From a checkpoint of a small autoregressive pixel model.
Model: layers 10, norm layernorm, activation swiglu.
Training: muon at rate 0.0088, 9800 steps, batches of 128.
Rows from block 4 of a small autoregressive pixel model, named by matrix and row number. Rows with one number belong to one neuron. Each number is 128 + 32 x the weight over its row's rms, rounded and kept within 0 to 255. All counts start at 0. After the name is the row's rms in percent of the matrix's.
After each neuron's rows are labels from the 100 images, of 14976, where the neuron reaches its largest size: "top examples" is what is common among them. Only what is clearly more common there than usual is listed. The data: made-up ball-and-stick molecule models. In brackets: how many of the 100.
# gate: MLP gate (model.blocks.4.mlp.gate.weight, 576x192), inputs 0-191
# fc1: MLP up (model.blocks.4.mlp.fc1.weight, 576x192), inputs 0-191
# fc2: MLP down (model.blocks.4.mlp.fc2.weight, 192x576, transposed), outputs 0-191

gate.495 011 [117 117  73 130 178 116 174 112 120 120 109 156  66 128 188  86 119 147 122  96 176 145  62 111  91 141 143  90 134  86 111 155  95 146 151 123 193 167  92  97 162 183 123 134 108 133 149 132 147 151 117 149 145 145  93 107 167 112 121 102  94 115  82 163 150 196  76 142 112 115  95 110  84 112 120 163 106 142 113 181  96  94  79 137  99 165 181 143  85 164  93 123 114  96  89  68 160  85 156 122 128  54 153  72 115 146 141  95 109  94 172 136  91 192 162 151 142 196 151 146 159 123 187 142 145 113 171 169 191 118 100 112 192 158 170 141  91  80  88 146 148 100 143 174 121 114 105 140 121 110 127 146  93 110  99 108 120  78 144 153  99 185  94 131 110 130 160 131 139 168 141 131 153 119 141 208  96  78 130 126  83  71 112 126 147 100 175  97 105 158 126 112]
fc1.495 012 [140 139 162 109 170 181  90 123 134 176  97 115  84 122 158 125 201 101 148 127 126 133 119  92 135 169 140 165 115 176 119 117  78  89  85 165 151 167  72  66 149 122 105 104 129 178 115 147 136 123 144 141 104 111 126 123 180 102 142 167 125 129  94 162  96 105 138  87  88 117 171 125 125 113 165  88 126  99  92 164 116 170  89 142 144 111 186 135  89 105 143  92 154 124 167 100 178 136 192  78 151  87  84 127 148 104 143  98 127 130 138  89  94  74 140 164 125 148 137 125 148 105  72  90 151 125 119 121 199  89 192 145  76 122 141 132 150 114 134 148  62  57  86 148 161 137 138 206 174 145  98 158  73 129 182 128 164  89  97 123  96 177  98 119 155 131 146 132 165 105 112 119 102 180 123 181 126 143 111 136  78  72 189 116 170 144  94 176 157 114  65 122]
fc2.495 015 [116 128 157 139 177 136 105 175 159 133 153 111  86 102 174 110 167 142 153  90 163 160 109 144 100 144  78 153  89 124 109 104  77  70 102 109 177 143  83  80 175 121 104 181 102 125 148 126 137 113 160 136 150 126  98 114 187  93 166  76  64 124  81 148  79 167 101 135  71 104  81 106 133  84 152 131 140  73  81 161  89 117  87 155  96 179 179 131 121  81 125 135 156  94 124  87 169 158 163 157 100  80 156  86  80 159 154  92 119 140 167  77 137 113 128 137 108 179 121 150 163 169 183 131 131 108  98 157 176  89 134  89 182 144 158 149 109 110 133 150 120 108  85 148 165 150 140 167 179 110  76 159  88 118 157 148 152  85 105 191  86 156 102 105 116 149 153 108 181 144 101 160 105  99 153 153 158  77 101 173  91  84 143  89 123 126 145 152 119 120  86  87]
top examples: yellow ball (68); small balls on sticks (61)

gate.571 073 [152 152 122 144 164  93  93 113 128  95 102 135 102 128 138  70 107 130 159 163  93  71 170 153 111 123 125 143 194 117 108 136 155  79 105  92 108 112 141  91 118 127 123 114 169  90  99 112 139 111  83 113 162 171 112  81 111 144 137 116 128 147  62 141  96 122 135 107 110 110  72 106 114 109 144  84 156 102 136 132 202  84 132 106 142  88 193 143 124 101  83 103 127 125  88 181 117 171 105 176  92 161 101 131 114 135 127 144  74  77  76  95 100  75 184 121 185 157  33  75 122  82 131 113 101  82  70 114 180 131 162 104 137 155 135 110 144 188  95 142 105  73 149 149 159  60 141 141 150  83 102  53  67 168  93 142 160 108 137 133 124 139 153 174 156 107  72 141 104 127  65 127 133 146 140 119 125  84  92  90 137 124 158 135  69 129 110  99  98 159 134 117]
fc1.571 068 [127  97 116 128 105 156 161 144 179 160 122 101 147 140 120 166 176 132  98 120 162 167 109 128 158 138 144 108  80 132 141 111 159 125 143 170 146 166 132 183 157 158 113 101 114 147 103 134 150 128 170 145 104 104 150 181 160  82 144 139 140 143 186  98 136 164 114 169 147 158 205 133 163 140 109 129 123 154 121 141  60 181 112 125 156 189  76 126 116 165 171 132 152 111 153  67 153  84 159 103 150 118 173 152 220 153 168 121 174 171 180 139 169 157 125 130  72 105 189 157 183 158 160 153 144 189 161 143  82 107  90 140 114  84 152 168 136  94 150 117 118 173 105  82  96 181  89 115 149 177 182 197 202  99 153 120  84 148 123 135 143 129 135 119 137 158 183 100 134 131 172 109 150 121 142 158  83 174 132 143 153 142 130 108 167 112 168 199 147 111 166 144]
fc2.571 073 [139 151 132 137 137 121 108 146 147 140 146 170 122 170 162  78 103 142 171 131 138 107 190 187  87  84 127 133 191 133 107 120 123  86 109 142 159 111 150  94  90 167 166 135 134 119 136 167 141  76  82 109 149 117 127 140 133 199 126 148 122 143 108 150 135 137 162 122 123 131 100 166 122 149 103 192 132 145 180 147 219 150 157 119 136 119 175 119 149 120 115 108 123 135  98 169 108 167 123 153  56 155 146  69  99 123  83 198 116 119 134  79 126 137 155 204 107 170  36 101 141 112 124 111 115  98  35  95 192 175 106 123 161 105 137 115 147 141 113 155 163  89 192 180 115  77 159 105 135 113 130  89  70 105 114 152 131 157 117 135  97 166 155 164 158 140 130 157  90 103  47 119 160 141 100  98  86 101 130 100 157 114 153 146  98 136 123  47 117 139  96 104]
top examples: dark backdrop (88); small balls on sticks (76); balls: twelve (28)

gate.554 109 [154 149 167  84 129 163 181 143  94 139 127 128 117 112 132 129  89  79 119 124 104 156 131 152 111 127 114 131 123 114 184  87 113 180 182 139 111  91 100  70 170 197 124 116 101  84 113 146 126 166 119 115 124 147 146 121 115 119  84 119 164 118 101  93 116 149 155 180 156 110  95 110 127 125 124 121 145 104 157 123 127  44 134  79 139  96 152 135 118 196 153 134 129 135 144 133 140 184 130 153 145 117 152 190 112  66 101 207 112 148 102 151 124 125 110 187 120  88 151  74 187 186 149 112 148 144 124 197 155 159 146 166 145  98 198 145 179 114  94  88 133 135 124 131 111 173 125 144 104 145  76 142  93  84 132 184 142 155  94 108 125 161 115  68 170 178 106  81  97 107 113 144 177  80 132  86 162 132 112 148 123 123 252 119  89 151 174 165 149  96 143 164]
fc1.554 111 [122  70 113 155 167 100 163  77 122 107 173 148  95 134  94 146 133 162 164 117 164  60 151 105 122 156 145 107 157 144  94 129 106 124 148 135 129 142 100 163  81 126 117 188 157 184 141  59 145 124 125 132 160 103 140 145  99  94 129 151  94  91 179 116 146 147 151 130 183  66 140 179 107 199 126 197 123 135  85 120 111 109 163 116 167 124 171 110 137 130  93 129  91 117 154 164 161 142 144 122 103 107 166 123 138 162  94  57 156 103 177  74 142 156 145  90  38 104 185 158 129 165 130 136 185  96 131 139 124  77 131 119 106 139 106 133 113 154 153 123 111 171 104 117 145 156 123 107 193 134 112 126 186  86 153 145 177  55 106  94 154 170 154 133 147 143 134 194 125 142 110  93  96 182 121  84  63 127 160  71 141 146  54 167 145 128  72 142 136 152 128 138]
fc2.554 099 [183 153 119  63  78 167 137 132 182  94  89 168 105 160 153 113 145 160 148 152 129 149 133 131 121 118 128 205 104 147 110 162 181 155  86 140 153 142  76 133 174  86 118 127 155 130 158 241 122 149  77 111 110 168 114 132 116 184 130 150 158 123  70 174 100 125 168 137 127 123 117 118 157 104 162 132 115  90  45 171 194  92  91 159 123 133 109 166  91 144 162 133 128 134  85 143 104 129  97 113 115 147  93 125 109 114 134  96  88 114 168 122 130 133 152 148 140 123 118 142  92  87 192 135  82 108  82 149 133 136  81 123 199  74  99 112  90 131  75 119 116 115  95 121 134 117 146 143 128 125  90 125 183 131 115  88  90 233 175 146  94 135 100  98 126 110 163  83  99 111  85 112 145 107  94 189 112  85 127 133 127 141 134  86 119 122 191 135 161 121  92 183]
top examples: yellow ball (98); space-filling (76)

gate.32 106 [ 91 138 166  92 146 122 140 140 113 100  97 113 185 138 131 122 108 127 148  85  99 185  97 129 143 187  37 126 137 133 105  90 137 165 174 117 104 107 164 145 142  86 119 124  65 159 157 163 113 130 137 127 118 165 133 179 112 179 113  57 131 146 103 100  90 121  66 110 113 140 165 102 153 112  77 141 118 134 102 161 123 178 113 137  52 120 123  82  86 123 118 165 116 152 146 113 101 154 119 107 121 118 145 101 136 145 164 127 151 134  94 122 163 132 117 110 197 120 143  50 178 152 136 146 205 205 131 110 163 135 163 178  94  96 150 167 143 134 115 102 116  92 153 174 158 135 112 176 105 170  99 147 111 175 139 102  93 175 134 124  91 159  80  79 105 130 180 127  96 120 154 150 197 175 167 112 216 121 136 139 115 147 149 147 136 140 162  80  66 151 187 103]
fc1.32 113 [ 50 152 163  90 154 162 153  94 142 167  81  97 172 107  77 136 130 109 123 139  98 135 112 124 137 112  89 179 164  93 165 119  77  62 199 172  96 126 141  82 123 115 156 132 127 122 153 122 111 154 108 130 173 114 174 143  71 124 181 179 114  96 123 113 147 133 147 109 109  91 113 105 107 143  96  91  71  98  54 202 122  88 102  85  97 202 159 109 101 134 163 145 187 197 218 136 149 133 128  99 120 111 118 133 153 135 118 114 112 175 101 136  81 115 124 152 155 105 124 134 135 127  93 154 125 120 129 108 137  85 167  82 164 124 117 114  81  94 157  31 133  66 124 163 162 152 158 118 146 106  97 105 113 162 137 108 138 169  91 118  94 173 129 154 171 132 128 140 137 100 148 141 151 165  77  89 127 103  55 130 102  89 146 118 113  85 112 114  89 162 150 145]
fc2.32 110 [171 147 148 197 131  97  83 112  63 182 118 120 107 130 103 178 160 111 189 180 166 149 152 117  88 145 111 133 160 106 174 124 118 108 153 131 136 112 123 120 130 134  76 113  70 108  54 135 109 141 154 127  87 162  91 187 126 140  84 115 112 134 102  74 155  88 165 102 111  92 150 137 128 140  45 126 138 128 195 109 187 146 118  97  68  93  94 161  74  63 127 118 128 150  74 111 100 125 120 118  49 177 130 113 157 133 149 142 177 115 193  84 176 137 116  98 101 101 157 106 148 161 127 129 158 151  90 110 195 176 154 152  90 189 116 102  91 102 147  97 121 108 122 118 170 144 111 119  71 131 138 120  82 119 132 147 114 139 158 116  54 158 148  77 129 165 144 168 105 174 149 118  99 152 128 146 141 167 205 124 131 133 168 111 145 161 148 128 117 139 147 102]
top examples: space-filling (91)

gate.149 025 [193 112 135 121 107 100 180 101  52 107  98  90  93 135 143 109 121 116 141  92  96 168 167  91 193  83 131 129 157  95 180 157 118  72 152 179 133 143  65 106 124 100 141 118 155 134 109 117 140 136  87 130 108 112 137 175 132 136 147 154 140 139 126  99 107 125 153  91 149 127 115 134 152  87 132  91 146  93 154 124 200 154  83 126 105  80 165 197  91 156 142 123  99 110 129 117 171 133  84 116 144 107 105 112 159  81 152 126 200 120 136 195 158 108 160 136 162  94 165 103 180 100 146 103  93 171  80 177 175 169 161 125  99 131 125 115 149 102 107  98  91 124 163 181 147 198 158 137 126 159 144  71 106 103 160 133 135 136 108  94 123 167 161 135 153 169 125 119 115 139 128  93  69  26 139 186 134 152 129 170 125  95 188 153 166 107  74 125 111  76 141 174]
fc1.149 021 [148 101 151 120 109  84 177 124 137 124  97  92  90 167 111 105 135 148 156 146  97 138 165 123 192 108 147 150 150  76 195 170 108  48 193 160 172 138  70 104 111 109 124 118 165  77 107 129  86 142 103 118 130 183 122 171 125 160 205 158 151 118 118 146 113 108 129  80 143  91 140 142 114 134 106 111 104 135 171  89 184 164 110 116 149  94 140 215 124 195 130 124  74 129 154 109 139  96  60 123 107 152 117 114 159 101 151 161 156 198 117 147 153 118 159 146 133 130 168  90 185 131  93 105  97 142 106 172 185 171 152 154  85 127 109 118 162  94 149 130  91 138 148 182 104 152 159 101  91 106 128  63  93  89 184 146 129 123 108  83 120 130 123  89 164 152 135 125 124 102 148  93  71  50 146 180 167 138 133 135 100  94 171 124 172 139 100 149 105 101 144 149]
fc2.149 024 [118 158  99 188 118 110 101 167 170 137 171 140 137 165 152 140 114  58 139 145  50  94 169 123 123 167  96 102 125 151  92 124 109 130 140  65  66 180 164 160  90 142 135 165 107 116  95  43 100 159 181  82 134 147 132 123 169  85  94 154  75 118 129  67 167 140 121 123 171 120 170  81  86 142 105 107 137 107 191 150 186  90 159 122 156  97 123 153 159 148 147 188 103 126 118  95 132 118 102 117 131 170 156 146 176 141 125 161 116 167 138 161  97 151 153 151 118 151 147  92 146 158 145 129 170 120 169  86  98  84 196  72 120 120 111 104 140 126 173 109 153  98 114 131  92 112 133 183  78 100 167 143  67 138 147 132  92  85  62 123 131 116 123 123  86 152 135 102 154 101 165  68 134 169 117 148 114 169 117 166 111 199 135  79 123 124 143 161 125 132 132  67]
top examples: yellow ball (99); space-filling (80)

gate.377 104 [124 106 142  80 131 178 161 120  97 138 108 149 133 176 145 146  92 156 197 127 125 107 146 108 124 139 102 163  87 119 126 100 120 160 157 145 181 122 139 136 139 104 129  55 121  92 127 151 164  88 159  68 192 173 132  75 102 175 107  60  89 140  88 161  71 156 133  44  85 129 136  88 108  92 166  76  98 129 143 132 157 127 131 131 112 104 111 176 198 166 108 130 156 150  90 134 134  44  71 104 122  85 148 105  89 138 132 150 131 108  44 100 135 138 112 166 104 150 130  92 130  95 183 103 135 148 154 157  91  98 142 171 150  95 188 114 100 121 155 129  82 117 167 144  92 132 126 106 115 164 118 149 149  92  97 150  94 147  25 160 133 156 112  70 110 113 112 124 175 156 102 160 107 167 144 128 116 179 153 157 110 137 140 137 211 144 112 133 133 112 133 109]
fc1.377 093 [132 129 150  87 122 129 140 124 160 111 144 188 164 153 120 132 118 177 180 163 106 103  89 134  77 142  91 154  54 135 105  79 182 163 100  98 133 137 125 112 138 107  94  65  74  43 117 170 135 130 164  86 163 190  77 141 120 129  67 105 108  93  96 187  97 142 173  65 119 151 168  87 121 121 142 114 156 166 152 118 220 125 140 140  93  92 148 136 162 132 111 124 160 148  73  95  47 128  92  83 124 125 181  83  97 151 136 174 118 138 153  84 134 162  92 133  89 117  99 116 132  97 161 119 172 158 157 149 118 142 120 143 130 101 123 145 164 134 103  80  87 128 162 117 105  97 127 123  92 148 155 128 103 114  82 100 174 105  91 107 150 149  48  79 163 106 152 125 145 130 103 174 156 158 115 160  97 120 150 158 102 100 146 100 190  97 100  81 146 133 169 128]
fc2.377 110 [148 112 155 128 112  98 120 162 123  68 125  97 129  86 118 119 147 144 128 157 110 171  76 117 177 127 137 121 131 148 123 179  92 115 129 145 120 126 128 118 115 157  99 161 175 166 134  72  88 143 116 155 139 120 116 198 133   0 138 112 163 159 168 117 156 132  93 165 182 129  87  61 119 145 149 119 162  79 127 153  66 103 109 125 141 131  90  95  83  54 156 179  66  79 174 139 180 134 175 158 157 136  90 175 125 162 151  80  96 119 114 173 171 142 101  62 190 140 120 138 123 121 129 150  92 139 144  94 152 124 126 170  66 124  87 100 159 113 120 158 107  97 117  32 137 137 104 126 136  87 147 114 134 162 168 118 147  91 177 154 160 130 144 185 153 131 133 108 173 146 171 131 127 150 116 157 156 110 175  96 127 120 132 150  79 124 127 157 116  87 119 117]
top examples: yellow ball (72); balls: twelve (30); balls: eleven (28)

gate.433 086 [ 79 110 108  99 126 157 147 132 170 138 130 179 158 141 119 120 139 184 155 114 152 135  75 103 139 136 146 102 115 165 148 114 111 138 160 103 134  71 111 156 137  59  69 168 177 106  83  98 157 148 138 134 107 113 106 121 172 163 153 117 177  84  86 118 118 217 132 165 188  89  94  42 157 117  98 100 189 129 145 152 137 151  90 105 175 150  96 143 113 167 113 207 143 180  73 136 110 132 187 152 166 107 110  74 133 129 142 114 136 118 118  80 107 140 157 105 153 130  51 152 126 118 184  28  71 157 143  81 154 134 173 166 135 136 126 116 145 150 163 158  85 170 171 105 134 131 100 171  78 140 153 134 143 126 143 166 138 126 107 139 132 172 191 120 110 104 103 121 116 175 148 110  85 144 131 101  98 149  77 173 155 108 103 149 155 129 130 155 136  88 114 114]
fc1.433 101 [161 174 132 130 157 107  79  93  88  81 121  71 142  80 112 161 112  77  66 152 103 128 147 164 131 165 129 131 103  98  31 161  83  99 138  92  83 159 142 130 122 186 189 102  73 127 126 119  92 133 147 138 141 105 121 144  71 118 115 128 116 174 124 157 171  83 185 137  99 148 142 162 149 168 160 202 168 104 167 132 111 136 127 126 114 132 177 161 130 103 127  81 114  81 161 157 150  91  97 100  89 127 154 199 127 154  64 139  98 113 164 150 117 105 124 176 113 134 165 137 136 102 123 192 139  87 164 127 193 159 104  74  54 171 116 113 112 112 149 104 175 124  99 149 154 110 182  84 159 136 124 139 126 105 134 146 134  88 209 138  75 141 150 144 145 114 104 111 140 104 119 160  95  95 138 138  93  91 190  73 113 133 114 108 100 119 140  96 113 165 164 118]
fc2.433 110 [128 106 103 122 107 114 121 139 144 174 146 178  84 154 143  81 148 155 171  93  99  86 136  76 123 115 153  85 138 137 158  87 170 152 109 175 131 163  96 157 101  88 108 213  70 109 166 170 137  63  83  83  96 126 166 110 111 184 135 119 110  75 156  88  74 175 119 117 108 103 118 188 161 127 113 131 123 158 186 107 166 177 127 109 150 109 136  84 112 181 109 127 172 170  79 125 113 159 123  95 109 125 158  70 169 171 120 137 185  80 119 124 172 111 148 160  72 124 113  98 166 116 136  90 184 123  92 125 100 143 115 180 161 109 142 165  95 164 121 136 115 139 154 134 120 182  86 160  97 150 123 138 145 106 110 115  84 214  88 120  89 156  94 167 115 124 149 121 109 145 106  49 137 182 152 107 104  88 100 193 120 156 146 148 174 127 162 118 139 122 134 100]
top examples: dark backdrop (76); balls: twelve (29)

gate.517 087 [ 94 203  74 119 156 190  98  92 104 128  94 156  80 115 125 141 100 123 108 125 158 104 124 136 108 122 125 157 116 172 164 151 143 131 160 134 120 114 103  94 122 137 116 130 157 104 117 132 167 159 115 139 125 143 134 107  85  76 121 160 156 175 153 138 125  80  79  59 118 135 137 120 111 152 152 158 112 173 111 131 210 161 177 111 112 123  79 157 116 159 101 109 111  72 120 144  62 141 102 116 172 168 104  64 135 125 104  74 120 160  58 152 109 186 119 112 127 128 130 150 107 139 143 116  96 121 139 132 126 162 194 123 164 170 123 169 130 163 145 120  80 152 100 144 108 153 113 112  79 201  91 186 182 141 145 171 163 151  83 186 123  89 124 159 167 125 172 121 192 148 142 122 194 152 120  73  82 120 170 161 177 174 119 106  87  69 104 188  94 105 171 154]
fc1.517 085 [ 73 169 193 171 140 137 162 128 161 114 154 118 156 160  98 103 123 157 165 147 108 110 155 116 176 136 148  97  63 164  89 105 127 142 171  84 158 165  90 144 134 107 101 114 118 115 147 151 124 118 120 120 188 133  87 162 104 124  88 102 148  84 120 154 150 108 153  91 149  60 228 126  99 134 122 149 110  62 202 121  80 133 142 151 150  98  85 116 109 164 122 113  87 133 148 164 108  82 123 109 117 153 148 140  89 210 167 135  81 132 107 154 114 117 162  81 101 119 105 107  99  67 135 178 136 118 121  55 193 142 148 114 142  85 119  91  93  63 133 215 145 129 132 117  78 145 146  93 110  81 152 147  73 184 119 119 158 144  82 141 118 145  79 156 107  64 123 120  87 133 141 137 164 145 167 155  62 154 110 143 164 133 160 121 120 117 145 132 107 131  94 115]
fc2.517 094 [ 74 164 107 132 133 101  49  63 126 116 146 105 160 151 168 160 124 119 115 136 105 159 109 103 166  93 129 144 133  83 130 140 143 102 104 122  66 201 120 240 118 121 132 127 153 127 108 123 161 191 141 170 112 110 127  86 105 126 160 138 163 110 110 128 110 116 119 125 156 126 101  80 144 127 114 197 154 145 148 114  46  73  69  75 131 165 103 156 129 148 117 108  65 130 138 127 108 152 132 140 113 114  90 158 100 157 142  60 155 115 120  97 124 117 108 158 129  92 128 147  88 108  76  75 127 115 172 128 119 218 170 151 123 143 109 126 128  70 170 141 147 170 154 174 139 144 131 142 171 131  99 131 145 117  92 154  91 107 175 130 139 137  93 170 164 108 129 119 161 172 142 147 115 145 162  24 139 140 159 143 201 129 122  87 161 110 120 210 107 121  96 139]
top examples: dark backdrop (91); small balls on sticks (81); balls: eleven (28)

gate.71 114 [140 117 143  77 109 134 138  90 170 138 109 134 150 152 101  73 164  60 121 111 139 154 163 108 134 166 165 107 125 128 152 115 102 162 130 197 107 167  91 124  90 145 148  93 120 140 165 128 134 200 140 114 151 138 158 136  98 158 121 152  96 222 109  53  75 119 119 172 116 169 147 114  85 127 118  97 148  98  83  84 109 102 116 168 114 100 103  77 146  95 128 126 150 140 186 153 175 163 145 157 105  97 134 131 160 105  91 100 124  62 110 140  84 164 111 100 115 137 142 130 121  85 188 115  97  89  81 158 151 110 121 112 181 140 122 117  99 129 160 209 150 149 108 176  86 169 120 142  83 124 110 195 150 105 155  97 119  58 105 126  84 144 195 159  79 159 156 169  32 103  84 142 148 142 106 128 145 132 104  66 114 154 125 101 130 175 120 142 155 111  98 123]
fc1.71 126 [113 120 116 104 112 120  87 135 111 118 127 199 100 124 158 131 124 162 204 111 115  62 107 122  86  89  77 103 107 138 166 171 183 131 178  74 138  94 161 101 144 155  64 117 110 111  91 161 120  55 138 100 162 163 169 157 150 132 168  34 138 122 136 134  89 182 126 100 171  77 103 155 135  88 167 140  80 195 133 173 172 155  98 109 122 133 123 180 109 136 135 103 124 125 109  93 107  94 131 111 150 159 104  97 117 112 176 173 130 115 152 106 109 128 152 155 157  90  82  95 145  91 102 116 193 196 123 130 123 126 154 174 121  86 120 103 160 149 113  99 126 141 176 107 126 111 121  86 118 114 116  83 105 131 181 113 147  99 140 112 157 182 105 102 142 112  97 172 194 102 168 134  68  98 101  99 127 143 106 212 185 143 126 122 189 118 115 116 147 123 135  79]
fc2.71 128 [129 142 137  98 101 153 186  83 171 161 124 147 144 186 103  20 147 133  99 130 120 174 134 143 191 144 127 114 138 103 137 138  86 124 114 164 156 137  81 141 101 115 169 117 103 136 199 162 122 205 107  80 170 145 121 109  94 167  86 129 124 146  93 107 143  87 137 169  90 104 216  94  88 126 108 137 139  72 136 105 144 139 142 124 105  75 130  98 156 121 153 143 193 160 142 160 156 156  99 150  75 144 161  90 150 128 100 131 139  87  71 112 104 153  95 151 113 118 181 135  90 145 123  91 123  95 122 104  86 148 100 102 193 134 134 123 125 110 127 183 122 168 131 134 146 176 148  99  88 191 116 166 159  86 137 117 120 154  87 139 102 169 163 112 118 141 180 166  18  99  91 141 157 151 108 146 111 156  67 104  87 114 111 123 154 158 138  86 123 117 103 157]
top examples: space-filling (66); balls: three (37); balls: four (33)

gate.379 019 [ 96 159 113 126  52  97 117 151 125 103 111  76 138  89 139  97  98 153 171 120 110 141 122 128 100 124 158 115 115 125  62 138  99 116  75  85  52 188 121 138 157  77 129 125 112 103  85 160 115 149 146 127 103 153 117 121 121 124 117 102 177  92 123  77 130 106 134 108 132 113  77  22 153 143 137 157  99  82 173 158 171 194 155 133 143 106  86 137 200 173 125  97 151  64 118 154  96 103 149 143 122 122 144 127  72 129 131 142 113 106 136 146 122 182 150  89 113 127 127 140 140 189 107 148 127  57 140 173 113  97 115 123 115 164 174 110 121 158 112 123 145  96  88 102 155  87 127 150 133 129  82  85 183  98  55 165 121 152 122 111  79 151 165 192  98  44  78 164 117 120  84 107 121  96 113 173  71 119 137 141 136 131 103 111 119 132 172 162 144 124 167 190]
fc1.379 019 [146  95 136 174 218 157 190 127 110 179 119 187  91 144 103 112  93 154  75 103 137 182 127 137 123 106 108 159  98 122 157 136 100 133 115 142 194 147 165 134 152 164  93 155 123 195 100  73 130 159 147  87 166 132 104 107  86 168 144 106 176 105 131 164 125 105 117 135 102  90 152 165 133 177 150  60 125 112 127 110 150 121 102  94 114 101 181 141  79 111 157 158 170 157  84 117 112 121 115 150  83 133  96 118 133 116 131 127 140 156 146 149 134  78 142 103 160 139 135  89 178  79 173 108 189 130 165  87 154 123  65 158 179  81  75 131 148 134 107 141 133 116 125 172 142 179 101 111  91 185 138 148  87 172 162 162  63 125 174 125 170 142  99 109 187 178 157 128 121 116 136 136 162 177 166 169 220 128 136 157 140 130 159 100 117  88 143 109  92 139 130  78]
fc2.379 022 [159 122  89 157 138 164 134 149 116 138 171 107 154  95 117 103  70 124 113 109 108 153 145 171 105 121 167 108 134  95 142 161  83  60 143 124 126 163 182  87 131 158  98 115  76 165 128 169 126  98  76 111 102  98 120 109 152 169  99 127 151 110 177 183 193  66  99 137 112 123  58  91 147 175 104 147 128 134 147 150 153 190  88 157 151 120 116 123 145 116 129 179 108 112  72 121 106 134 134 122 102 160 101 115 108 123  65 148 133 159 188 105 142 165 126 146 148 142  99 145 130 140 120 174 161 128 143 115  71 128  63 189  88  83 106 101  91 138  97 153 167 143 114 182 113 139 161 147  92 113  82 121 119 159 122 130  23 150  90  60 132 154 123 154 154  91 133 201 136  59 146 133 152  77  83 177 157  96 120 185 152 133 137 105  79 144 122  99 191 130 133 134]
top examples: yellow ball (68)

gate.472 132 [161 157 147 122 113 175 127  88 120  49 173  69 121 192 108  85 113 152 150 174 163 105  96 109 134 120 114 102 105 137  98 104 126 145  66  85 125 170  81 113 107 142  89 155 101  67 137 122  50 148 125 109 159 143  89 130 129 109  81 129 111 118 129 166 139 133  85 106 130  72  67 159 113 125 113 136 118 131 129 120 126 193  83 146 109 130 188 135 168 123  70 127 139 158 127  46 121 103 199  92  56 131 111 120 175 132 151 158 123 145  93 121 139 142 137  89 131 114  79 169 115 170 158 158 131 114 206 166 125  83  62 162 121 128 192 134 118 115 138  81 124 155 100 180  94 113  92 134 133 105 140 129  96 122 124 121 118  82 133 197 155 128 107 125 149 168 119 165 132  91  77 120 129 159 132  93 109 125 101 102 104 133 160 195 155  97 176 206 139 123  90 145]
fc1.472 121 [110 113 125 152  95 136  89 103 160 174 171 130 170 122 130 141 114 114 176 115 156 108 129 139 114 111 124 130 146 176 163 144 133  76 146 108 116 159 166 109 121 119 123 111 198 119 108 129 154  90  82 137  80 150  78  97 132 103 173  93  62  82 143 147 118 157 147  96  55 124 115 154 116 130 135  82 152  97 138 137 108 114 104 142  83 189 153 139  59 119 106  93 138 108 121 197 157 141 166 187 151  82 124 134 149  87 188 106 139 138 112 131 131 100 142 119 103 168 167 174 109 144 104 179 130  82  98 151 132 146 166  72 137 130 116 131 128 123 165 193 198 185 164 155 130 113 126  54 218 125 175 103 141 163 147 161 184 148 116 165  97 177 124 116 155 129 172 169 123 153 184 143  98  79 169 112 171 144 144  90 187 146 156 160 133 138 126  87 200 135 119 167]
fc2.472 107 [140 117 173 134 163 158 174 112 176 201  74 105 140 103 137 134 167 142 193  82 112 131 125 113 147 109 151 137 173 153 111 185 161 129 131 189 177 136 127 143  82 125  93 146 115 148 129 129 117 167 102 112  88 118 149 135 147 110 159 157 152 159 128 103 135  88 161 131 141 168 151 104 154 129 120 113 158  96  95 184 144 107 124 117 103 177  88 165 157 119 113 143 115 130 122 127 124 168 131 136 102 160 138 169  97 118 130  49 158 120 129 124 198 131  50 134 113 167 149 111 163 123 168  76 142 145 103 107 137 102 132 112 133 123 146  89  64 130 178 114 121  53 170  97 134 133 114 100 152 115 149 157 144  96  81 237  92 180 144  87 143 135 120 101 142  89 149 141  91 177  87 123 162  51 123 135  88 112 121  43  90  47 105 123 125  96  74 123  79 149 106  86]
top examples: dark backdrop (90); balls: twelve (34); balls: eleven (26)